config = dict(
    model='class-conditioned image flow-matching model',
    dataset='single toy objects rendered from many sides on busy backdrops',
    train_examples=203450,
    image_size=64,
    horizontal_flip=True,
    conditioning='class',
    arch='unet',
    objective='flow_matching',
    cond_dim=192,
    targets=['view'],
    num_classes=3,
    cond_dropout=0.1,
    logit_normal_time=True,
    norm='groupnorm',
    hidden_act='relu',
    weight_standardization=True,
    pixel_unshuffle=2,
    widths=[64, 64, 128],
    blocks_per_level=3,
    scale_shift_norm=True,
    attention=True,
    upsampling='nearest_conv',
    init='orthogonal',
    residual_init='none',
    optimizer='soap',
    beta2=0.999,
    learning_rate=0.0028,
    beta1=0.95,
    shampoo_beta=0.999,
    eps=1e-08,
    precondition_frequency=16,
    max_precond_dim=1024,
    merge_dims=False,
    one_sided=False,
    adamw_lr_other_params=0.0014,
    max_grad_norm=1.0,
    ema_decay=0.99,
    max_steps=6000,
    batch_size=128,
    epochs=3.8,
    lr_schedule='step',
    warmup_steps=300,
    weight_decay=0.07,
    adamw_weight_decay_other_params=0.01,
)
Rows from block 7, named by matrix and row number. Rows with one number belong to one channel. Each number is 128 + 24 x the weight over its row's rms, rounded and kept within 0 to 255. All counts start at 0. Numbers have three digits each.
# convs0: first 3x3 conv (model.mid.0.convs.0.weight, 128x128x3x3, standardized in use), inputs 45-53, a 3x3 kernel for each
# convs1: second 3x3 conv (model.mid.0.convs.1.weight, 128x128x3x3, standardized in use, transposed), outputs 45-53, a 3x3 kernel for each
convs0.29:110112125146100094143139093153141135132106142108119113114137119137128147125110126116095137131120146060082146127125149178112124137138164128099156139124109097185130118110106117147118135139167095112143133119152110146129104044166127099134081129152
convs0.30:166146084146130152072196107108156120132121148099128125089106115116120123124118164169156117137130123110090112073106152168107129123188157131120160118141118117163140132087114116170121104151168112102116131125152122102123090135141117120149112111127
convs0.31:121127101129164123154110119136150142148159148144132144136135120131115118130130083119162192113112164143104150156148143159147121156118111147109147117140136108123110123120103138129142123128129079103112116101099138116116083119167146118154175158170
convs0.32:128086094123089152101131164139122088135119103128091114115141111154108147112125129146137099151123138123088088076095138185132165080100109127113128130121172102132150131138125114104139100131119143094125141113151118140112141132152163146114111092113
convs0.33:162119145131153091132089148110116102117136106130119144119084123157168113149122160082126160138079130126175107102167119198095063202153155146139096136137152125138170123144115103115126173145125125176097156101128126115161151107140154123103148104135
convs0.34:125127111116101120125122093111141102128110119112128111110119133114138145126099106103104146153132147122121101096095163120168064140122217129124089158147175143112150130158107098140108153134139119109156148140106136108135113101147123120135139152140
convs0.35:100160073174109155125161096115132136131149138128135134092141143095119127101134094114092128136151137121105096102117127112120114153124121120138126137144121086157149134104155088121138149108167178106084149120125171149093094112134127157131135127163
convs0.36:168148136116150137113102117134138129129121124132125101100105127146120167124144154135126120147107122148121185130114140137122091114189155126109138144111111122109117128129137082131111096157118125118111123159172137157122130157161109150150139130115
convs0.37:108124125113117160114168124137139131128116140125151132134149101132133159144127141148071151141208123149126109132112094075097095129101143126140115128073139141093118126155124133131152122084138120187178107108133097100134140136172101115131120073081
convs0.38:105135107169130115130105171116134150132138118149131142145105114135126132158135134115174124079157088164075082081145143098124113136091165116109154104130115116124145167155116114136149128136123140145111103072101152127135120155128132148114126111121
convs0.39:133115122121120133146190124161113151130123125176113106142136133141155126138097085128083117137134153161114164158153134124193094136162058124094163100127167131115139127130143112128118163111100136127094163124158151104128138111175135131166146089176
convs0.40:151169117138079102148112137142137126134131125145129104108137129117170105110118158101090141191118082177118109116151135095094177165118156132140135126143124142113116104110127135125109103149124115090126126137140178139117102156128131124130108121131
convs0.41:173093115183121148140099111134138128134140106134140114157155144121186098114122154103123142153208062140122145117129117096135126107128127132169142105152102136150100143116122100127139125150131132128158132096140167126128105173165107159123111164124
convs0.42:115111087116135175137130149149122133131099115115143116091153125132176135129112124134172136146101107104130151152158150121203090123188112162112123140117096133124120101081078123150126133123121110168110107098128114105139157164123138132188111096141
convs0.43:151097118119130121161095194118161109146091126143149131127127144116124116161135145142103087128120131173179133087110123140131169160140150115120101143091094112132149102090123127156159143139118084161147126122133141129096130104132144113103115068130
convs0.44:154103086127134121141163135159151123117147131135150142149097115139141140141115160079129087107162147140090116104119169129080120151101124092114122118159089083167175139104099133106180146142145123145148127120178122128139092175153104113090102167138
convs0.45:136123116117120143137140119121118124134120145142139137140161165107159159129154167134123199098175178131111155151202124198239188187176149140141143131122128128121138155127130162152110143128129137172147138137157148108131122114149132099187137147162
convs0.46:127146118134101128123118183140158134144155142144149113132141139165105149144166103090111156136161098148136133121078127141151094122109164161098122172147164125107109124112119093136113117099107128092132173093107136150164132118116127169100162126126
convs0.47:200087141110159168101146143129125125120109117111156148118143097120123171132160161131130117114150165101128131119133190170141112127129124129111131151141148109127143092165151127109071132143117099111152157118141130109112141143091164140120114088141
convs0.48:105153098139160103095134093164103113107137118151152171148121120114160114073115107131121162116123118144184124146113122099118130112163121128135106121140102131142117125144128147139124109090147096145119134089138121126114104120151114130134153161121
convs0.49:151168137136105106147165111143104143131099130150127144144115145135151104084130140164104123111109102121135166113165115154196120054141120111162128092122100100156137133126124128192173115155136142154113149113074144078112150118177105133143109147118
convs0.50:128107141121093129125124140121112147124122141124114122113093124122114124135142164112153099150115106143073107155178152153196137129135152102102140116086109153121104138083081136131130131137132138113103123108080126141124162133092148134147112129096
convs0.51:093137143132164125133127140097133133118139122135128130147120125165134142113115133129105083112105138138089130142153129106138119128168122162171102167149111137101115157105124121126104101098182122140113101106122086140106142138179143162135118123146
convs0.52:129108185165132084154094151131110137132138116145107126127115123112162138113127113128129141125096144159090117135131152105123105144145084093112117136151146116130147142111123150129128133121131113092118141108127097150095109136145093172134145138099
convs0.53:129118116082102090152135146121155116141123100153128143098136114113086138114108158108095171153139127170168135085129128143097111122140134107087147182127091098140121104130137130186131137163137147130156139124120146146136122171166157141112144139115
convs0.54:110149107163140139121089122159115136152127133147116113130146114110141112141153125183122145103101088136135105132147124129243158143109148142098136103134130171089154196074122115129140140151135117125108141113118141101171130120127149133101161127122
convs0.55:081098148168130103122145083110130115116140134087121114097107123085113126127135127116130095124109153126148086122134127117096112176131139136141129122143108123077117157164141133140126165121157165141177093121115134145108147113137150137151126087119
convs0.56:102120079127157150128168151111139132141120126134108127154123122113125126113111143081091112149130124168129140150137103123123106148104106141121109103146103082140146109107099139135159145135115135121112134152140133113091103150119083140127104074144
convs0.57:125121140154125135114153119128133103122131130127125136151111148133108093137139164087078140131169150090116114123116081123114128112172096134136146131116111126120129176144113144101105106110189150133134170119116111108187137146157092112183129147113
convs0.58:132130137137134097165101124103142124154132108118122128114111125142143126122144188105158160133128113142138133106160112135104164111125146116131120111104134106108114139136117124117122118147103118120135121140134135123143129131148131118151104168091
convs0.59:117059104107049084121069108137134121140114119150118125142128132150131133155125150151121153151103161143143166113106106119114101122140139092107133136164159117146131140143115125130123117137130148134109139108104153136132127157151135148166149170130
convs0.60:095121143141133107156123098114125126120105132139119116138135115138094105144123130134152189093102164114120142096093057179196127115167165117116104124154172128126169088124145107100104136147131136124146137133101119146139117107113146132132132122131
convs0.61:152180207107149151156127118131114139133120120133122143124117128144119114144116135134149165161161068111108168147097165120103134089112145158109143119120128126112160094104133110127161124127140173149156081122151115130093143136102155112104102140106
convs0.62:160161150131090139117092072142137143137143164142135158170110120151124132130154128118149115086089156078095151112084112131102092150147124123077089136105111113134125119119127128140115113133134093130153104129132112139115101085142160141154077075140
convs0.63:120112132149163120135132153076124137128123129149133142102104126104107132176113157114175111122064192146061123132152107150111148135170113110114111076135153107112159178087129121113116135139131124151140170131087123112138150145130086131182130130118
convs0.64:142093088156116143128155093119108137130127131111121133120107104124131109139128112116146097130128157184104094105096160148164077177152042131132121104124157151175107145108105110146112128119116131154116121118156158117154151157169137115150125120150
convs0.65:110136078188133146103084129127114151107141117130129120168140121117155173139081148144173134085153142096139132184124108145142120136103064130141162122136098130141136147127127129159126179163125121124139129134172130126129095120115123128097118116111
convs0.66:110118101099134139134098107106149118141122129123121138122089107116129124156143118146072124179170100146135079152128133111137131118157136111129130141130136136138108132122176113102152153142106135131139136117151120130157143070135153117105085136130
convs0.67:094121112098079108126156159116129137128129127103113116128159122115130104090144140105079120172129115108151103096144128151149180167123157099151124165117121115154122121124095142130129136123100136129123143137150143134148116125105146114144153161092
convs0.68:134111154074152160146178143101129130180108093128108138108090112078108123143130115155151115151136148126153106132115111119161156138176127107122128103139108089160145148090101125114147097116135144141092148092142077126128118136110130155161087137121
convs0.69:146126085116103150118152104133151158138130150134135127118179086110173097143203161102128167092178154123150119098175138116079084103160100136114144142122133160138130106157142120170102134141135126127113120162120117128137154171116150174126114097119
convs0.70:136112114128099143092130057122142118139143133108138134095115165104108157097144116121100081125114191107173180073125176172141103107094126130130119127156138116156096097134140110138122140092122151134085159126179116137156106118157098139167141114136
convs0.71:155177126133066124134096104092148131114164137126122148137124128170124161144163138090157169157145179153100164092102119117134108132102105145106151115096140143188139126074158107125109106130149124064150164142135152127132118101112132102146155142100
convs0.72:115125101175097139132100097111107141103128142134158159192130149097132123086148111147144130148120109146096118152138079119113116120119126143146120156137101096132154106146132123107133129139134178134152129101147161109098136097139154113114109148179
convs0.73:145155149118143145115112108114109124135142106132127114116141104155132132105145157122148150099135159110076119097102126144116105087123111129163126114161149135113115132122135141161122123116121128126149125094114133112141156155092126169142139156109
convs0.74:151120113151125104113111166104127122123107118116132120125187100130121101102097116123139079103117156080145133141183110129134117120096122135133158135099110128118081127135142157135113143153115130101126137124149116126122135107137101144150158147117
convs0.75:121110080136106158131174117129146164117162168137147154140154118109125096111123111151151142142145121128141123099084067116089108127094096108126110112149139112122146130157144136147145132114119142128117141111118094108092149121123143148159140131163
convs0.76:105083111096109175151194089098112154128137118122127107097145135139126151132148098132147108130184187167089082096136087167152121152144105111135152145143150098124105084131075122134111114129151174130084140127142153156141098169117097144090123128100
convs0.77:120129129151085101140137098125123117135161161099118141090105136139137108128168127081109109141179100127118083130119129143161114166138107137124110140144145136135126159143109133138107145132128119134131117159140150141160141094130142146150126119120
convs0.78:129105143167094106141175088128150115137175149136141133143101156170146175160124105142188108119168154098147104195084125118086108105126118131164134143157128145120107138137132127105101157146141157142163129117085113165149109117091128172128080129130
convs0.79:087136144104149086073109131116150086102118106130137124131147106130126128130127118124144094068145115135166133130103112102106118137104104089133160129124123135165094139136134130136151097141142140102152138116146103173134161174133096111093119096122
convs0.80:149105121121111137080126127104108130071120116143143121108124107137139146113146134122128058105135085147121105098140115184106165139107148120123131116136132099117162153145186145113096122119130153144134107100166132127151123135128125168133084146172
convs0.81:128181103147113103103121147124144146124085125158134151113182106101109125117109063071145122186123156154083130124116151124127179086185101120166130132141132118110156125151152157153118127090108141119184175127122139100110114140188161140143143158109
convs0.82:152148125153126151113115160120128135141126140133147143110110102139098144154108082082193179103109099127079113117146146101182121106085175104137135107124124140119148129126106146178116158102139158103142142121132090145111118162168123133110167153087
convs0.83:109119095166148165135135144120121128115135109108134128152151137152119149152121128167131083088147097120138178114131148180136158138177181095106087108141119141146146132116115099120162143097115135120117122151148152114150104104143154147103151170135
convs0.84:110146159133117129129179090102105110113125113127132117157098129140135116127122126126096127112123128142128138108128114167123118105112151189112116168090135133126135138135138162130104152116089113134124116112151126095107096149124145140134118089161
convs0.85:119114142129148148157111086130142137114137085131116144134120136124112105133160103123116158157088137177140094120083147159117175173167103176136150170126128196200168130109125081157143102139126134118101098148134148135112124120150137098116142158135
convs0.86:136171112136142162123146154115152119134130130106139157127139143107137141117150137081103131155151105116167125158105175104122105110150136098132097153159125116053113167136109117104114109118116137122141133079125131127138122114100129089139134151138
convs0.87:119110098154143146155142151158141133121150131137152164109120180079110148106114114136067145117113120105159114158196122114098230133094100099122158095134108103120082109137098167130164105079122138128126133117152158103136130143110173114122143160174
convs0.88:080145122100105141113121113123143144142152112113132115122115107101153136115140118133116067163125105167113151136143127119124149120136131103163123106147117132133125139171179101151102110113119092107073115141105148140134118152162078118093111126098
convs0.89:160135152143114123103142101141133134122153135146159107112116135126136142138121119107151094160110113115125087120135130148101108132098154130129088119151154082072099145115168140108130082110123173172122153154175140132115132126114085154120124116122
convs0.90:083139182151121150180118079105177143127146148116137133115122148162142098144137125140088131126105123129129128134157065130119087153093218135107117128110112114148174154114107117161062113140127122123174120153073135095117112081082120105121148137106
convs0.91:139157122140130133166106127120137120121147134108154109122132152139105142094129154118155101103085163148125162113130197134106115114091045120143145108130107106149154154149137135148106125129120124126131148161114097137146143124132146152150169129164
convs0.92:131126063161137133151138142119110130106112108118148128127137136119124130108126100145125168151127125122113143173179132154204154170162182124109134123147109143107121125124125121114163130122108140138140127138171155144151102141107126108126127113158
convs0.93:123136134142163142118094128103131136131142144120137110128104098120130151162136154151149068158151176167100086123176152134164111119156108127093124132123152138119145159166115114116095121108105121147121124113146111099140125081136139131118136171147
convs0.94:140131153096126139130148115131129103126134159116149139131099106118138091133111140122119123122143126127116121118116129146129142112155103096112105111113155127124074140131140098105127127116135131103136128121143140154132141131130124113145119137140
convs0.95:137134149081108118174126119121116129106125123129113091143107150104087131141139100105074131193100150140159162132090133161145143156164086101132112139113106114115109133109136158110130140118091125097116102080116071137178108091133133133150101151101
convs0.96:110115180116141145107126071152117145133123136135129151092140105090113101150128107138153184152132104100153146122103112143066089092075113150139109114134122151145142126138146154150131097119127129124105134122129131123144119133118145076129142122132
convs0.97:155157147088105122124116201158152155134126137110116121126129168099105153122127118117113134118051145115138162115078118112154122130131088140109160127130114107116136117167117086085125112100157138143143073092096088129143107134136145157151125121128
convs0.98:153132134086147120158119129128111124133117125101132127145150113119127150133142114149101150122106136114138141125120162087105114095152076144128169158109161149159190136146126126129112125127133108152117150127133127121085129133094138100125124136118
convs0.99:136109153115118086099128147137145101127142119136137143122117112100119119128084104168182108113187147159156145115096142146173142122111137110152119110151154149155104123123113114161144107090165131119103118104157151134133121118181114144144105104132
convs0.100:116149146102118106133140145154156156154131109106117116118101116122112172123131123110144164138103135147108083137098134140111132150179137148103147156165138171136112120102079155109131178114109127109132127101113135162126107136130103152125104183143
convs0.101:171133139113126100153129141121117127148141142141130136140124147132153167121099132115123145153133120131062194091106118150142211150109108160112114143098112107138108151116127127116109154127122120111121140136122121136123150124117148148127096149138
convs0.102:084193152140161167183156085120134114134115169134129127119143130120129153118136116177155158151148084118142113122119133139125122098125120118133147142117078114128084121128126152096121111159104134121145122104147105141135143148129154152120134142153
convs0.103:131150117083089167086151100115141151113120139106134113130128124104118149129130095143115146099176068125123068122164138140109133154111105172115138136124110136145078125144149157102127125103159107107125106143078114123147146101128115122116161133134
convs0.104:119160146164101138147118110145128126126128134122125144136150147119121108148142121091155124122157151116092156129149161021162152146118128129142140107096094114124131140126116116113108089121138103094136132126160152164136083100120131124120109112117
convs0.105:091120151135151098148078099102114135111135110135136120084128132137137133104114119119128133079114116126171111156175110140125146129135148136131110111173105106146138132127150138127128102122111181111095115101135140144128078087110163116134146163137
convs1.29:150145115130151114149117130172147159125133113112144127148139160118068150108123110121154180096138095118111146127135130142101095149111142137117119096135105132129116139121104083125157136097161113121116130132104115134124102136178114145087091157134
convs1.30:128087178121137096193160052118103124143162095142144108120134115114080119152141132156141095069144125154096107097109140138109140141123186096100126104149115162113111164093136126148104099159137132111153099110109135127109121111164112149121119133154
convs1.31:132118095154091151147137136126097093097139071134185127137128109127138120133106123139121115137137110101107126138152160109127126109102102115122132114118130114110116118137148155186156183117149135133135129124112140131110129137098119127147129126141
convs1.32:103109153123168133132167111122139140104121107089156099152162136149194130125120129152141122109131134122118099124104140100110141106138174094097117136113099141142121138094148128144123147136124137119128142148125136126125128164119161117157139145157
convs1.33:072123139138101130152141124118133157105158115088153117109121101107132154104158121139103105159141120106157167139108085179084092159139142104100127124122129153142126143166139102107131124122135116125111154147126142113133162106096165141124153156086
convs1.34:103086117132193133146106117088121123140118122170083145111102134177121140119134141146110176195087100071139165097130118161086152159132131126100128105110107151132135106154135119172137180121110098132135107144147147158146125127098130118115133124158
convs1.35:096127141097111106134167108126093137109131094123121155153114151130151140123127144197113138118120124102127147114137077151116135108129146129119124087122143100131137157107102110131120145122151137128135141117111120140132136109122124106147099163141
convs1.36:113156110097114130148100135120144093105105140099122115102125116119117121135153126091130102131101152120103153072087160095108120150135111123135132127119156119149143164174153144099121121113107126107125108104145135138148094128162117133145093091156
convs1.37:163158123111093116138116125099108096146113119118118132127119099125117155106100151164158134126073120129111093080121111123104129164147136140115143126146135126131137128128155155113173157110075120117138137119148096137150168144168119131120140135100
convs1.38:069138143184147072167131094160124140138120103091099159158143139119118109133115092167191096121131173131087116099116120127141139179124115119117121113118139110126118127105085107138145095100117105145133126166116153125126125199124142133137123076137
convs1.39:088119181129179114122112133155136141089152112087126123129076127128122112156141111107130120151147124154145157128116140122116107142139116137146129134117128142132138096143150093170112122130155142150145138159143131142123116128127122107113122094097
convs1.40:109115125104146099151106130136148149122153125127114104161106124146114122114110125217117122152130130122101141117160130130098090140134089134104124131151117136143133173087139124145077118151155150135117113107136139144132090169119114153123145123148
convs1.41:099106159122151109128153119191129132152135091116103108099122112120118128152150126083135137180081107131139155147117126151127106096142122124140109125118125139094102129111145123143123148120091140141136121130114128149121130116173169150159110149147
convs1.42:108109135070160148108149141120173127146115099092067111121120140143140113112109132152156108116151113125115089135118136098098140109116136127121119143115139138115135104129128196100130150152092113136135137156126120126113151132118107188157139165137
convs1.43:063106117089131080153165135140086127130153148154143124126106105134140126149139140153143117175127126148124130126130121114096135162131129141129128126130119139130115127110134078128166196126137130130141115143140123131151164117121069133132082185147
convs1.44:153121142149150129123125158120122154117073162124110124125150130102135144113146129124168138147128121148140153106129135125099150118123141130125145135135149143137133138115117127122179147093149120123138118140142113134110132162146109131156141122148
convs1.45:104140152106148159114168118117114151122087163137148164138118101129145131129129122149146130123144142107150139130131131119128123126109128126139128135144131126127120133078149158122138172168115121116132112139127120126132134132149132150137114142130
convs1.46:135113134112125161123128146135144142112123154149125061142141108140159134108075097168109117158101137120145132122128113150126117123122100116154125119121122122140134159147151164122148151124127146124150119132153143135126139130124145114121120134138
convs1.47:120087148072106107115125097133093107162122166138129142128130130146126147138132122137124121068088179127144141109096140118137124130124154111146126110141119109138134158115081152156102111144135133131129126128143129132157109142160094132081116099148
convs1.48:174164167146077110129125125130128096145086148107140121132143157104124132145117135134103122093168132115165149122151139126120125145109132127120152130156133126128131111134151145139129117147091121140134119122114144113138135100132128080144109136166
convs1.49:135142093124127150086135160094113090132102071124160132137084141156130111143099109106110145128122132127115128119124154125120106135136122124113118112120137140142129159174181127117159111120155136123114130112105129126140126137078149101157135130088
convs1.50:137106141150144143166085135133106148125119072142137084132132135072106130105100165129136091087139126162145152132091102129122118118096122139135135144124112148103112154119151066115141144136153132135132117131150147144141133131109146138107131116124
convs1.51:183162117139142120127139173162114114157134115111146161121110105098123127136118106121170147085152137148139101127105122127090137086117127144131132114132106132141125126145109140074110127140108105125129121143148140098126157131095157096051104093117
convs1.52:132164097163143125097155125127127120162118105078139163124139126119115141121129145167111136120170137114139109130115126126121126115168134105119133120153132113123148114100157113147126110190099127113150140145128121134127094128148176111140150112153
convs1.53:114120135174130159146137121107126171119152136153149135117108134096158150152110123093100138123113121120174145141115142111141137145141122104135128125147147111159154160144143150092066127142127126141127135145111131138122106126137096128155135073175
convs1.54:155107137129177115141125110156089122159127133166124081106096134110111122102162100106129151158141162113107088127126111119090097118107121144128139138141139134149153145136125156135092119136107122121141122123127131110120128133199113114138120032133
convs1.55:149132098135115126104122151118144147184122164162117136132111142131125130120151134142093121098142084130087086138095086153156121158130129142144119120147106150112127083105137152112128097066125140109138122111135131131103151138131111092127157120096
convs1.56:147110127059135077147142135119151111059111199143111110130147103100105113134128111152156081167135106110143115158121140123121162114107127133116131129126137124125144144116111132145113128166087133113138101122165141140118137125096099097145169168154
convs1.57:101113137142145163133115139087129141099107167147139111087115101128114122113147130087126137124145165121145095129108149115152142144136126129139134137137127121126114123067119147158150136106148137126139130140141122134125149133116084123141085108143
convs1.58:166122081118114120117145166131095128122134091182116096116114113154094144147099121138106144170107119090117145136133136131171130144118085134154139134160144135149120130107153126132134142141149131103132098129110142118135136155099078161116112104104
convs1.59:123136163098129147123164128067151157107152145085107161108156116121134097128128135123115132116155162124138121130111115109115125130152135138125140133135129129134126144147173095123132115135152120135122133133132125150132124096133148124109147121136
convs1.60:118128137147140129144100161113121147107136147135113146118109154137116109119123088152165184124136118123096122145116125112079103122111159146139127150156146139157166139137133151132125079130173122116151117124147107137130137131088095093066130128143
convs1.61:145133105129085138097154107120113113140153168108174103102130149102145149124123132119158130137176107105128125112130135130115117147151123116120138126129113118120116125153143086105141123129119149123106122132119112102125122099137123137140126115101
convs1.62:191161170116120128156117105115151158111131131123151119112099138098120126086118158110123175088133164152102116134128092113100133147127128101148138124134123123144115123119109105135118105124135136121145111090126094135130091148150132127076122113145
convs1.63:117164166147149132164131136167138165126138143112164162155110119108150123125131155112125141117117109101102133137115120120132128145145127128136137105139158109125129144154142110108145102128131134144124119146139120125107114147146131110141082119116
convs1.64:153086109102123101117180099120158106123095141092107160157125109152157111118155145156136096109142109125118140154125122120115143135161108127129124113125140125122124111059171125118154128149113116126113110122101126131132152176109142159129108124100
convs1.65:085100117107107082134099120167129111104101136136106132142147128074098116116105134106130130119140117086110130136136138142152129123121114112126088140133138135127123099141113193116153062113139129151136100118132156143167163138164140123128105142146
convs1.66:163182131110160127127130161112163109103177092146135127160147139114134143122181170189124123170118108112146155121098146098143133134125130164155140154103139125136144106115147120150068126118157114106125121131143131114102137127152142082128120124147
convs1.67:122096128123166145139152136151143134119134136108125081134105155146122151127153113141113098137054134125197129106146112122103140151098154150131111131103091141135132087119135136129133170122106122102116106142124134122130152123134115106148160141167
convs1.68:131142131102131137132121089110134146114134155111139120147096114139122119135118139125141151125122116124133152139110141159175149154129113128133130131140144128136134140108129143123123169136128125115131122093120131110118096086132116034144112115127
convs1.69:131127125137127116169116126154111097123109076141141128125143143168172109097144128128121116153135126093124160127131133118135154084103131125117101144104103132105108153159094088138168132140135157141125138125114142134121128149119135142103126107160
convs1.70:161126180105123160134146130119089123145144098147145161117113134144154130116154176081107148104138107162141157088144135113104150113105161136141134119144146164127114150162106151110104132089127153114134110134123127128112096122151050128132094139136
convs1.71:102122138122138113094115109111111125124147084131109144117127124124144128114139140134116093139136109120143120112132142117131138131144139133131128136157136137132131135093155161067142138147147128135122125120121130126126083138111134107117127121145
convs1.72:174160115137184108131140100115157124115165146141115162122142139149120112122147129127140145163140105131121110097137134153153126138114125121149140139144134117124115155144132113161158076092177125132139116104127128100112108120182146143138128142137
convs1.73:126162148142084117110090104141103084122163127127135069129147134132128111148106146168169136098119167138120144128110166134087115143162184104138106110086135120113139169107119118163094150171121137129129162146125130115136119124141124113115112139170
convs1.74:103072141130102144113149142143104084139130115182111157141148120164120104132138125147112135102137162189138131133163121143132131154122110131117150140123138132120114081091154140148108142106095160161108130116135139118122085091139135105157175138172
convs1.75:124151129131146127162173098166140117144153114085153128134115115112120130127121166105127085132106107107106122131166076127126142110096126139125120127121145102119138117093132145091147126114145170129148116126121121108105090119105116115152168136132
convs1.76:128103124072113146076156141119115131121139118104125139136139124096121083121125142142148117108134117114120150138131104134120132109114159154115108140095123094105147103160149149136128176129142142102126097129140155131102155111112143102180119090137
convs1.77:151116110145190137133133092129161161123130114126103129124143131117126137103112150131169130120076105130104084101122123099096122134132121129154128117129140127133127151119151098131152115132139145118101130114117154149140103134140103059099139135082
convs1.78:135104131156151113134147135160113113147153146128110118143100133117154140135140151108118134136115150137108106122130124119109121143095115139121111130124147118154139105126131174150116178100157168124138165134116131132122121161128106116081105107173
convs1.79:163180155076164142094164135090135103154122104166159135149151123131145144125092139129097129158135129157102149094104115125088133131131105139127111145137133157125124126109112144122132157179127113111118143164136101157117098132079129103165142138135
convs1.80:107139202095128121130165105138151072144168153144129124144110147147106112140158128132130135140109155181153116118098145133118137134135120111151116116107124136119130173144117118142130116123090139111142122131130152125128108112148152100131123103099
convs1.81:109074142164102127168139117125105105175156124099134127156103107124141111144108129109144143147117083142119152111097150119124153148108146131118149136122122092110135128193093115134111127163124149119127135125163132117122148104118137118088092073148
convs1.82:107116093093122160154142106116104110120099128129123144092149105129148110154129142165114117112107171108089140112156121113080095164147136125116117156131122137137134139137148097134104120139091132112128117132139154134136138147147137143126143060156
convs1.83:129113098074078172153158142171167097147165086175107120151120137157158182124140150137137120146087103104136074091142096134158121143090112139126121126109150134158127116150124050111162132094135122131124136124119148131128115114106171163086166140113
convs1.84:133112129137163124092098136135115123113151122134129142119132156136184084109156137126092096108134157125180122142150103166110112159143139118122096137103116138107112169140111135140114080096124162142109126112128127130138130146130136129103150133132
convs1.85:154165152157131149117132135122100119121141122131106086117132140131119109117127079133130120122126179136125141130148114150095108140130152135134127122114119142130129143133134138151121142149130105159134134132116136125154128161168102192106130185121
convs1.86:158154153124130121105112112136139135169154147158114127097093120132099132111129122125128108153109104144126133099123134146133146169177134129145137099100125111073140139114072124129089171136116111127157115141139145136131162147128131123142126135139
convs1.87:170106112057115107136154148152159123124139079106136104166137105135166108151145145124120130128100118124129138111118150106143156143100116129103131126120117135122108158169086093137117149153148136139129115119112122152143091109126150151123163118102
convs1.88:060138180076122136119113180155092139170162106136132094147139129131108147138149141095132146144117117170150136148138178131129129144142129100137097093095122095131167159139151143091109165074081151095130137113105132131145146139152133111147080109151
convs1.89:104112139134060162131129152072148103131151142138115126154102127118106090120130122161139127138073133128096157103155147140065115130085081133119151122120121155106127125166167119102139175132094136118098109112121100140125173124144146117102100088143
convs1.90:134188099117150129081124142172133115074137155104095135113120123134105124125137117093134133145158080138118112102150127136138137144119082146144118136163128143126138138119126143127116132148136141133147133146115120142104169112089140149142143156109
convs1.91:174079112115092099116112119151126122142122135106100132135133117094129129127113117141105118122145123102129181143143130141146156164096115094092143110100109136128115145142114171128138158157073120153129150112149125113126104068152104145137104117116
convs1.92:073079122108112133176171128132098104152104107128130110156108107143154134146150159150092116120123137089126138122133113112101161117099096125098137141111122145136150129123119145150141088158123124142135096126112139110108132087143159148120124145142
convs1.93:109142124152120126132140124120124130118118171087117140131116118107118128129136119141135121095118112159139152151163115140134137113107116110108124124129138112135117112123131126134081175147105124125100125166127112111153131116122129132149122132140
convs1.94:143108116142111127094153144101133167107139110122135160162156121116110087116116092142111112137135097102126167133115127139098118158123134113117145116127126164143136119113163135158133120166143127116146120125123151107118143127135114122148152100139
convs1.95:137129084167124157092121186110100105102144145151141143168121155105160191086143120125091123122140095102170097137117108132099100089146140125153136090121112135139121132147121110150146127151082133127141132149145120104150146141137105091122144158080
convs1.96:146111146141131122153122123140100125074160116132151115104124192123122138138123138121125152151135148132092110108144113134147134095101130108112134127127127126138139150110133127106138094115152132109116138113117124150137096119130131178160135128123
convs1.97:090104144128138160137100110136126143149076113117088125134139123098138130139091125148148144137192123084171164139117174128110130089137153138135115126117126097108147134126171122159139116098140114142145149153156118115131128154115089158164105157131
convs1.98:076111151109101113137094122128101083133074143139130131088139154152126133145132105121112150129115119122159150114173120135153151084116140126120131124125134124140121045110098116122097105130153116125130140134130119105135127113102121147113148185157
convs1.99:111147171139109154139156136102134114147103115113115137171142138123113097161106114108091103098080145147114090115097142130087146132136129155121113125132137136118134118161099165109123174165154115128122121122132114115138088135165135145150121112105
convs1.100:114136088142122139146105155138080182135129130106158115105154090123122152124081143143153130154155107067093156149106123138128118124123171124129111130128106116164167151138116131121114115159138132140121150143132124136141139087133104119143121141121
convs1.101:061159153190114112087118104152099119096157131133148128134129124118131145109111143095152151102116150120119153117124104113143129124154128123112114149134102136121121154073153110176161101133068111131125116146144147132139138099123087141157139143125
convs1.102:173092105089123108081112126166114111102122100100144119112114169100122143145149163132122108145116114125112121127106080167136095119129170128136131114120133148127124167161142119128155096101119143118125127137107103131142140117102127073177143119098
convs1.103:143141109112121112145173149106095194078151105103142154156139160122116118176063147137157117179171127129151125111129171147087095128088151130121126137138143133157129134110154181131102190086129153158157140145140177127140090132162126136139134156107
convs1.104:108112100111090117151126127111107159130144109143159168115128134114156186124087122132140122071105162134080149145123130108123110117143135118122135129145113148137107119142113150159084133204202131118135145142121127102096116157117070103151110110116
convs1.105:125151110152138111093141159145128127099138106121117142088144146130113143134096120123112140081145174115153121135108135131142135136151129096136126106150127131147146175110115118121123113148150145133136144125141148095127113101094135130124105131162